Rows from block 2 of a small sound classifier, named by matrix and row number. Each number is 128 + 24 x the weight over its row's rms, rounded and kept within 0 to 255. All counts start at 0.
After each channel's rows are labels from the 100 clips, of 14976, where the channel reaches its highest value: "strongest on" is what is common among them. Only what is clearly more common there than usual is listed. The data: simulated sounds of rotating machines with and without faults. In brackets: how many of the 100.
# conv: width-5 conv, stride 2 (model.blocks.2.conv.weight, 288x240x5, each kernel summed), inputs 120-239

conv.260 [173 126 185 137 147  84  97 111 100 123 124 105 121 158 113 169 150 146 142 103 125 110  77 111 169 120 119 124 156 126  78 123 112 186 150 120 103 115 137 128 112 136 105  99 174 125 160 121 112 104 105 112 120 109 170 161 133 143 126  96 129 133 106  90  58 160 157 136  91 143 134 118 146 140 155 111 160  93 157 132 161 116  99  81 126 140  80  81  95 139 102 133 161 140 131 149 113 145 132 141 106 121 121 122 122 129 114 121 158 119  94 157 161 140 129  84 126 112 134 151]
strongest on: electric motor (97); speed: slow (67)

conv.157 [120 161 147 110 154 102  94 164 165 124 139 116 107 124 148 135  89 138 161 109 129 103 134 137 143 120 129 162 116 131  72 149 121 118 108 126 126 151 139 131 139 143 102 128 108 119 108 120 123 156 113 110 118 114 109 132 158 156 165  92 113 124 148 138 209 183  90  81 143 147 128  98 143 104 113 160 118 176  82 120 142 174 120 171 106 129  83 202 126 132 115 132 128  86  71 129 123 140 144 159 112 188 141 160 190 146 136  87 105 146 156  90 138 128 146 120 125 143 154 131]
strongest on: fan (37); imbalance (36)

conv.151 [118  85 155 135 111 129 120 124 122 135 153 127 137 160 106 155 124 163 136 149 122 119 122 129  95 112 115 141 163  90 118 116 103 158 164 136 137  87 109 120 135 109 164 171  67 102 153 124 110 136 138 113 143 183 124 132 132 141 111  81 137 119 142 136 116 133 142  77 110 150  78 138 145 154  82 176 128 115 134 117  67 131 115 132 158 140 121 126 174 147 166 110  80 131 113 102 128 134 116 106 139 131  88 155 117 102  86 155 136 187 122 143  89 129 115 121 149 160 124 153]
strongest on: pump (57)

conv.191 [108 113  81  96 131 148 145 133 114 132 129 132 140  79 161  93 151  97 108 123 108 135 156 143 149 124 119 146 162 128 105 139 128 130 156 120  86  99 123 142 129 126 141 115 117 139 112 165 146 103 140 144 118 124 124  97 101 130 126  96 124 125  93 127 106 126 127 157 126  75 158 116 135 116 151 155 126 136 137 124 116 173 126  77 147 114 117 144  99 101 163 118 125 123 159 195 121 145 144 119 110 144 127 199 141 181 162 147  83 141 101 129 103 116 112 127 124 105 139 106]
strongest on: piston engine (76); speed: fast (69)

conv.163 [155 103 122 138 101 141 144 151 140 151 120 129  95 131 153 150 178 142 134 138 153 134 116 155 124 119 115 168 175 116 111 110 139 118 134 131 110 104 135  97 128 137 165 132 114 154 130 114 139 179 116 162 134 149 130 127 132  80 109 167 130 124 150  98  92 145 127 140 105 113 157 142 128 155 123 150 102 143 148 142 157 137 130 141 148 134 125 110 159 114 149  68 152 117 112 161 131 137 125 100 110 124 148  71 162 166 114 125  71 116 149 137 144 108  73 176 149 115 106 141]
strongest on: pump (54); imbalance (45); grinding (33)

conv.204 [123  93 123 128 151 193 115 112 173 123 121 148 105 153 126 167 132 118 134 142 130 124 122 104 156  85 120 107 118 119 128 134 104 116 112 112 123 150 119 132  95 121 182 127  98 140  88 114 145  87 119  84  78 118 157 118 144 113 120 125 156 141 106 119 117 109 119 120 149 147 131 141  93 138 127 176 162 129  81 151 151 140 175 123 107 127 100 104 145 120 132 139  97 135  79 127 152  98 127 146 143  87 146 137 107 101  71 109 115 161 141  92 114 126 114 132 137 109 126 125]
strongest on: pump (74)

conv.0 [126 101 108 165 127  96 149 117  72 169 110  86  92 108 135 168 135 145  96 140 114 112 122  89 114 138 114 109 122 130 124 125  95 119 110 135  94 119 154 145 119 161  98 141 136 121  98  79 136 157 146 126 144 138 120 104 132 109  97 140 157 176 117 118 130 119 144  98 158 197 131 141 118 129 163 127 149  91 115 106 162 156 131 116 176 159  83 129 108 151 115 145 148 122 103 117 121 133 143 131 108 107 123  77 147 118 151 123 140 147 173 155 136 134 106 102 122 143 110 176]
strongest on: fan (67)

conv.208 [106  95 139 165 112 116 163 145 119 111 109 130 157 159 124 135 102 121 158 105 159 133 132 136 156  89 138  93 130 140  92 127 159 121 108 114 121 106 124 126 129 129 150 138 133 101 111 119  94 131 100 154 118 111 132 138 119 133 112 117  71 127 129 109 130 116 122 140 103 114 126 122 139  96 124 137 116 142 117 164 122 120  90 111 111 148  97 112 178 140 103 179 108 101 141 114 113 115 137 164 124 120 117  93 106 137 134  92  82 113 118 141 125 139 104 108 128  89 127 108]
strongest on: pump (72); text has "speed" (72); speed: medium (65)

conv.190 [157 158  87 130 101 114 105 122 138 144 102 116 170 122 166 150 115 158 132 116 166  95 127 131 179 132 128 121 151 168 106 153 142 170 103 123 162 138 111 129 110 145 103 180 100 109 124 141 158 147 111 126 134 131  87 122 141 123 135  91  94 139 128 129 112 110 130 152 133 131 181 144 137 126 175 125 139 106 153 117 106  86 130 123  94 120 173 114  92 131  96 109 161 129 119 104 120 154 105 132 135 132 135 117 125 123 119  98 101  80 157 156 123 113 126 148 139 124 140 121]
strongest on: conveyor (90); speed: slow (62)

conv.19 [ 89  96 117 104 134 110 163 149  96 110 166  94 118 145 149 172 119  85 150 111 163 123 120 110 137 152 170 130 146 128 181 126 176 124  99 100 125 133 103 114 123 123 119 143 132 150 101 124 141  97 145 158 196 104 147 126 135 124 161 109 178 141 121 118 133 147 135  93 108 121 105 165 118 104 146 117 108 110 123 113 130 112  72 150 118 161 129 134 161 100 149 151 122 105 126 168 148  94 136 129 137 157  97 123 110 119  96  64  86 134 146 127 106 110 146 137  58 122  97 179]
strongest on: speed: slow (98); pump (63); compressor (37)

conv.145 [138 125 161 141 142 124 142 123 143 130 121 150 133 109 144 141  76 110 148 133 121 138 195 130 116 151 123 116 132 155  93 122  98 111 114 161 103 106 133 111 132 125 125 174 128  91  98 101 142  95 102 139 136 141 138 108 148 149 145 107 113 123 139 118 147  75 114 115 119 145 145 109 146 129 140 119 144  98 114 128 201 122 166 145 134 114 118 132 106 136 148  95 129 144 189  97 153  91  73 163 142 106 112 116 127 120 122 140 124 127  84 122 102 152 112 174 105 123 131 129]
strongest on: electric motor (84)

conv.156 [174 131  86 132 157 110 127 120  70 114 130 153  84 160 168 173 139 115 126 144 110 159 120 131 152 118 146 170 120 108  90 125 142 136 168 154 171 110 137 123 125 111 147 142 127  95 126 122  98 126 144 170 103 132  99 122 100 127 120 140 139 137 147 185 113  85 132 156 140 126 100 128 110 145 121 120 119 159 136  93 109 144 150 131 127 174  98 128 109 149 125 160 113 134 102 133 167 111  89 136  89 143 140 154 122 143 160 171  99 145 116 133 113 149 101 137 187 147 100 170]
strongest on: speed: slow (62); compressor (46); conveyor (40)

conv.242 [133 116 115  93 104 124 156 129  91  84 124 163 132  80 133 132 105 103 130 142 133 142 131 139 181 121 112 118 155 101 151 111 135 124 119  85 131  90 124 129 112 166 133 111 137 152 128 111 130  88 119 109 123 126 160 135 155  68 110 175 114 171 109 129 142 136 109 150 139  75 136 145 114 119 116 132 143 141 132 136 103 130 135 125 121 124 127 141 148 162 148 142 130 129 103 114 103 143 162 114 103 107 103 172  82 167 167  59 147 130  89 126 138 124 112  88 116 143 123 108]
strongest on: pump (54); fan (41)

conv.174 [140 136 184 155 158 141 158  97 164 146 129 154  95 119  95  91 103 105 105 144  97  95 121 151 128 124 136 115 104 163 169  81 173 125 139 171 101 138 121 108 142 129 131 115 146 104 123 150 152 120 110  61 133 143 104 164 142  88 122 110 154 117 144 121  97 134 121 131 121 113 191 115 176 123 105 142 136 138 128 139 133 120 130 109 134 130 129  96 108  89 180 149 118 134 127 160 129 146 160 160 104 110 155 108  94 129 116 130  75 105 101 142 113 112 132 137 161 104 122 138]
strongest on: compressor (57); grinding (33)

conv.99 [175 125 118 106 126 149 133 162 100 123 150 138 117 150 121 163 154 146 120 100 103 147 128 121  70 127 131 151 147 101 155 124 127 139 120 151 131 131 142 150 119 172  95 187 120  93 136 141 117  82 104 153  95 111 123 109 172 103 169 126 106 133  99 134 120 133 169  89 149 132 121  79 133 105 114 109 128  98 120 117 193 140 155 117 119 123  93 126 119 111 139 116 115 144  91 127 151 108 122 108  89 141 152  96 110 126  97 131 125 146 144 133 186 114 118 108 136 104 129  97]
strongest on: electric motor (93); speed: medium (67)

conv.287 [109 131 123 114 102 104 104 121 114 112  69 108 115 102 174 108 132 143 142 171 141 143 122 111 170 118 106 134 134 166 111 101 146  97 124 148 122  49 128 159 114 168 102 159 141 128 118 115 115 167  91 143 137 135 158 110 138 143 114 117 136 128 102 134 119 130 124 154  93 129 173 120 106 150 122 141 115 172 109 116 138 141 194 128 159 108 149 130 138 133 104 126 117 154 106 160 106 138 107 103 135  94 110 143 111 159 121 127 114 125  84 168 143 132 142  88  72 118 114 119]
strongest on: piston engine (51); thin (high-pass) (37)

conv.42 [115 125 118 159 146 123 171 175 165 116 124  93 146 123 154  76  98 118 166 154 181 173 126  92  93 145 139 131 124 102 146 117 120 117 147 162 137 126 138 109  96 145 153 144 132 121 136 140 103 151 131 135 138 146 117 126  98 136 123 112 106 146 115 133 136  98 118 175 108 139 146 155 116  87 164 170 108 101 125 116 134 103 164 155 160 162 127 126  77 159 120 134 154  83 165  75 144 109  89 120 134  94 143 126 105 138 145 153 120 134 127 125 124 110 137  86 126 141 100 128]
strongest on: fan (81); imbalance (36)

conv.84 [134 110 167 132 123 127 159 136 124 133 126 114  64  95 184 138 113 115 101 105 148 109  96  65 110 145 177 127 124 120 147 140 120  98 127 146 133  94 117 122 148 119  90 135 144 131 142 112  97 108 103 118 141  92 158 127 134  99 116 142  97 111  90 163 106 102 137 123 105 112 151 167 114  97 136 104 130 153 148  98  98 125 148 135 127 111  98 145 154 116 162 126  99 109 124 131 166 109 159 163 156 127  94 116 128 159 121 123 114 101 125 195 128 134 159 129 135 131 113 123]
strongest on: fan (73); grinding (34)

conv.109 [150 106 138 137 116 140 141  98 149 149  98 140 125  85 117 165 155 140 113 113 130 123 118 113 120 111 108 155 151 155 119 128 153 108 125 135 110 125 109 172 121 159  87 112 140 142 136 110 105 101 107 115 151 176 110 146 128 119 108 163  98 131 150 135 169 141 146 131 101 127 148 154 173 133 154 165 108  96 162 136 115 151 145 118 150 147 114 157 121 151 112 105 144 154  95 166  93 142 122 118 123 121 118 108 125  94 152 100  60 124 152  95 149 139 105 130 156 156 125 120]
strongest on: state: faulty (86); turbine (52); imbalance (45); piston engine (35)

conv.41 [146 166 130 127  93 123 141 163 138 216  93 142 102 127  99  95 129 189 115 169  85 148 204 114 130 141 131 140 107  99 136 136 135  98 120 140 133 121 127  77 138 157 106 114  84 116 147 131 149 141 193 139 146 117  52 138  85 139  97 111 178 137 137 130 139 141 131 127 152 147 186 120  83 115 136 162 106 111 128 124 135 124 123 121 127 161 113 157 124 135 167 108 157 144 106  93 154  82 139 122 159 142 113 129 161 103 135 116 136 126 132 119  82 118 156 140 154  95 134 114]
strongest on: electric motor (71); grinding (32)

conv.133 [116 144 154 128 148 100 160 128 124 142 115  88 133 156 102  93  93  93  84 110 109 149 113 104 122 107 119 145  95 150 131 113 106 162 151  83 143 114 156 140 104 110 104 124 169 145 123 137 123 120 140 132 122 125 162 155  96 166 171 156 183 166 161 127 101 150 120 133  91 137 163 127 159 135 152 147 157 126 167 100 100 126 149 149 111 133 166 110 147 115 131 123 136 153 109 103 135  91 154 160 105 113 123 104 123 125  97 119 103 137 112 146  97 124 153 121 160 133 146 153]
strongest on: piston engine (51); grinding (36)

conv.23 [172 139 155 162 128 112 178 108 142 144 112 112 124 141 164 124 127 167 148 132 113 124 130 111 104 147 140 149 118 122 135 151 129  61 130 130 153 131 109 111 124 160 138 136 121 151 124 109 142 162 125  93 150 114 123  98 176 113 145 113 139 126 117 115 129 144 121  95 136 180 105 138 131  99 164 155  89 164 139 154  90 133 159 109 103 172 104  96 136 177  99 104 179  87 112 116 111 104 134  86 127 110 124 136  83  93 150 106 112 139 129 147  97 104 151 181 192 100 102 170]
strongest on: reverberation (70); text has "room" (70); text has "reverberant" (70); conveyor (64)

conv.214 [131 122 127 133 110 148 138 102 114 126 152 115 100 110 122  99 148 126  75 120 125 108 177 169 144 181 143  88 123 129 144 149 134 117  87 130 149 144 126 155 124 152 136 146 156 129 114  98 155  92 151 141 108 109 146 107 122 130 131 135 149 145 159  96 126  82 137 111 121 126  91 156 147 152 157 183 117 112 129 114  72  96 101 107 111 100 139 168  96 125 157 132 123 157 121 150 125 114 105 128 138 129 121 106 124 191 113 141 168 168 120 137 142 125 133 177 131 139 125 158]
strongest on: electric motor (100); speed: slow (70)

conv.272 [127 107 123 168 132 143 156  83 146 161 114 103 158 145 100 119 123 158  84 136 106 123  83 113  97 122 117 126 160 124 176 158 126 111 106 166 115 137 142 111 138 114 134 140 100 134 132 155 119 106 172 137 111 135  98 133 101 147 107 131 154 112 109 145 152 142 147  97 106 101 151 105 148 124  95  79 121 134 130 124 136 137 110 110 105 144 107 142 124 105 153 103 123 162 118 167 109 135 169 126 128 136  87 107 110 121 177 118 143 123 123 125 138 111 119 158 123 133 115 167]
strongest on: pump (89)

conv.167 [113  94 114 123 103 143 156 128  91 149 142 123  89 120 148 124 124 144 132 143 105 120 127 150  98  92 164 105 131 146  98  75  83 114 117 152  75 143 145 111 160 138  94 136  84 134  86  97  87  84  96 188 147 149  94  76 123 127 126 109 138 162 111 123  95 135 152  91 128 118 129 158 109 123 155 132 132 139 114 114 126 134 168  95 109 111 148 133 152 125 107 172 149 123 176 135 129 122 179 172 117 127 140 140 118 108 143 136 117 152  90 136 134 113 127 156 126 138 101 121]
strongest on: gearbox (51)

conv.74 [110  84 115 141 100  74 135  99 177 103 127 125 131 166 120 143 156 144 155 141 138 106  98 160 136 116 109 126 123 180 134  98 113 143 111 134 115 184 168  83 122  94 161 122 160  98 146 132 145 124 170 125 137 115 143 165 159 119 133 144 103 151 132 135 122 127 140 111 111 162 120 133 158 108 154 146 140 123 154 158  97 139 119 111 148 153 133 141 163 131  94 151 166 133 150 115  80 127 185 164 109 131 125 125 151 126 117 132 134 116 107 145 109 161 116 127  84 135 117 125]
strongest on: piston engine (89)

conv.168 [160  85  96 121  85 123 170 147  92 165 128 137 128 116 127 123 119 115 136 148 120 109 189 155 113  76 107 120 137  98 120 143 182 139 122 116 147 112 129 138 104 127 145 108 133 122 100 100 117 126 142  78 132  84  97 138 144 112 110 135 122  91 129 165 107 116 133 118  99 136 129 134 113 145 110 103 108 121 110 118 113 103 162 170 146 142 113 149  94 111 113 120 138 119 154 138 124 171 151 114 125  96 156 112 138 127 144  83 120 121 137 120 138 123 118  95 134 142 134 120]
strongest on: compressor (80)

conv.137 [145 101 104 112 107  85 123 147 181 131 131 100 176 171 136 117 149 141  82 133  91 133 130 105 147 118  74 113 148 112 163  89 104 102 140 145 167 150 130 116 114 145 126 160 121 162 147 130 121 117 185  77 145 126 111 122 150  99 156 102  83 148 120 132 128  90 120 151 117 154 140 140 110 117 134  79 145 108 121 123 133 157 125 139  90 122 119 112 144 109 140 148 126 115  98 179 150 125 144 120 177 128  99 132 175 152 118 129 136  96 115 148 121 159 122 137 120 130 134 110]
strongest on: state: faulty (92); grinding (48); rattle (38); electric motor (29)

conv.92 [128 139 134 146 111 133 136 105 114  85 138 120 186 156 149 139 112 158 107 128 145 171 105 140 136  95 181 141 151 147 132 140 120 125 141 131 170 145 116 117 125 115  97 133 157 101  80 124 165 109 144 101 137 155 155 150 102 145 150 146 138 124 137 116 103 143 113 170 146 100 139  83 140  96 156 125 139  94 127 124 140 175  97 170 132 138 142 131  99 125 119 115 100 131 128 140 148 136 154 100  91 102 168 105 124 127 153 147 163 130 108 142 106 123  98 137 136 119 129  87]
strongest on: piston engine (93); speed: medium (82)

conv.158 [115 102 114 110 134 121 133 122 111  91  94 113 135 124 132 102 125 124 138 158 123 116 174 119 151 123 150 148  96 161 132 108 120 108 157  87 134 134 120 115 120 136 127  87 176 101 165 144 147 134 112 121 135 145 121 116 143 149  95  94 175  98 167 157 113 105 160 120 157 154 119  84 118 126 123 121 119 136 137 133 157 133 106 140 115 142 153  94 154 108 166 116 114 127 145 106 130 134 102 101 165 158 156 147 135 149 189 126 114 120 172 127 113 163 154 143 150  98 114 121]
strongest on: compressor (94); speed: fast (66)

conv.206 [ 96 133 130  95 103 107  86 114 120 139 109 133 110 150 134  87 146 167 165 106 130 154 139 119 111 109 148 103 113 125 167 142 160 118 154 111 137 148 109 142 101 102 122 148  93 137 167 154 136 148 121 111 137 137 114 170  91 126 162 117 111 138 173 132 105 135 101  99 115 129 107 163 132 121 138 134 142 111 106 120 159 140 140 101 131  91 190 147  58 112 168 137 122 146 107 136 191 124 145 142 119 122 117 142  85 130 112 129  85 144 150 139 142 142 147 101 123 126 169 155]
strongest on: speed: slow (71); imbalance (40)

conv.198 [160 133 125 105 104 137 133 102 179 148 144 118 129 125 133 142 144 128 117 140 139 155 146 110 134 121 105 133 124 129  84 141 113 132  92 155 121 105  90 140 173 159 121 105 120 131 134  78 121 139 168 124  86 161 148 141 167 111 168 125 156 147 178 134 182 133 132 138 112 155  78 132 123 138 161 160  81 146 129 101  93 124 128 100 112 173 152 112 148 120 140 107 116 119 128 127 136 146 113 114 144 163 158 106 108 159 113 107 132 130  67 119 127 169 135 120 120 170 125 130]
strongest on: reverberation (61); text has "room" (61); piston engine (59)

conv.119 [127 144 204 158 163  81 116 128 168  85 165 123 174 169 130 133 131 153 120  79 148 159 127 138 169 122 139 119 124 133 115 125 140 130 150 126 138 122 131 136 149 119 157 188 113 109 145 132 131 145 142 151 128 152 168 149 101 112 117  94 118 117  96 147 123  79 139 101 131 162 170 136 141 121 128 126 143  87 149 126 156 100  88 128  96 160 143 120 154 126 127 154 105 142 100 123 156 131 142  96 120 158 143 121 127 126 150 131 156 148 111  99 158 111 115 162 123 119 121 109]
strongest on: fan (37); rattle (36)

conv.249 [151 148  98 148 153  90 148 156 104 145 138 157 110 122 172 150 125 115 152 133 146 132  78 132 118 115 165 153  98 115 128 148 116 138 126 134 118 129 163 107 132 182 119 109 127 160 141 124 157  96 152 135 115 138 138 133 152 149 128 134 100 163 121 136 107 107  94 158 153  87  80 127 139 120 132 109 123 164  69 130 148 138 156 114 129 111 112 125 137 152 150 158 113 139 121  81 136 149 159 175 106 122 124 151 106 132 152 149  80 112 135 145 162 101 164 132 131 129 125 132]
strongest on: conveyor (91); speed: slow (67)

conv.72 [147 153  97 138 123 133 116  86  80  86 149 111 158 127 124 127 155 163 123 128  78  88  69 187  93 159 109 138 113  98 109  99 117 111 133 134 138 111 128 139 172 174 155 126 118 117 131 112 113  80  89 134 138 122 149 161 111 133 128 155  70  76 146 140 126 126 149 102  95 103 105  87  69 104 125  82  84  94 146 147  98 165 105 134 136  99 106 151  99 141 148 135 116 119 110 148  92 143 146 113 159 122  79 133 102 153  89 115 111 133 128 152 112 129 125 134 107 159 132  97]
strongest on: pump (65); speed: fast (60); piston engine (34)

conv.197 [110 123 150 130 106 159 146 143 124 148 142 146 121 108 160 138 130 136 135 126 122 110 151  98 127 150 149 116 113  88 132 123 102 128 136 134 129 155 119 125 121 135  85 118  92 121  78 166  89 138 133 166 124 111  89 146 134  90 142  82  89 123 128 140 121 114 152 104 173 103  91 161 112 148 140 116 145 118 115 170 154 135 152 141  96  99 129 135 132 105 132 161 125 131  71 139 145 128 131 111 136 143 138 166 140 201 136 110  75 148 138 127 115  92 102 111  88 123 122 106]
strongest on: reverberation (62); text has "room" (62); text has "reverberant" (62); fan (36)

conv.116 [ 67 131  92 117 108 126 125 140 126 121 119 133 107 158 148 117 199  88 124 139 121 144 130  86 127 115 149 129  93 143 143 125 133 126 144 173 129 132 120 121  88  97 137 131 126  90 166 137 161 151 121 119 126 122 137 140 130 113 123 154 122 113 138 126 124 137 132 145 112 119 127 109  91 116 118 162  88  86 101 150 123 152 132 115 112 117 143 166 122 115 130 147 112 122 129 130 145  91 162 168 127 176 108 126 166 146 155 135 118 137 124 138  96 142 152 125 120 167 145 166]
strongest on: fan (79)

conv.125 [100  82 117 108  89 176  99 116 131 135 106 120 123  98 140 103 125 122 144 124 117 123 131 136 156 118 110 106 102  88 166 123 117 102 145  93 176 150 103 139 159 138 114 109 106 146 134 137 171 148 107 115 143 131 105  85  48 111 131 127 167 111 112 167 163 129 104 148 149 117 117 155  84 145 141 146 123  84 125 132 135  67 134 133 179 136 114 109 113 146 115  93 107 152 175  99 110 124 113  92 143 131  73 154 146 123  97 128 108 112 115 146 119 126 165 141  78 127 135 140]
strongest on: electric motor (40); fan (35)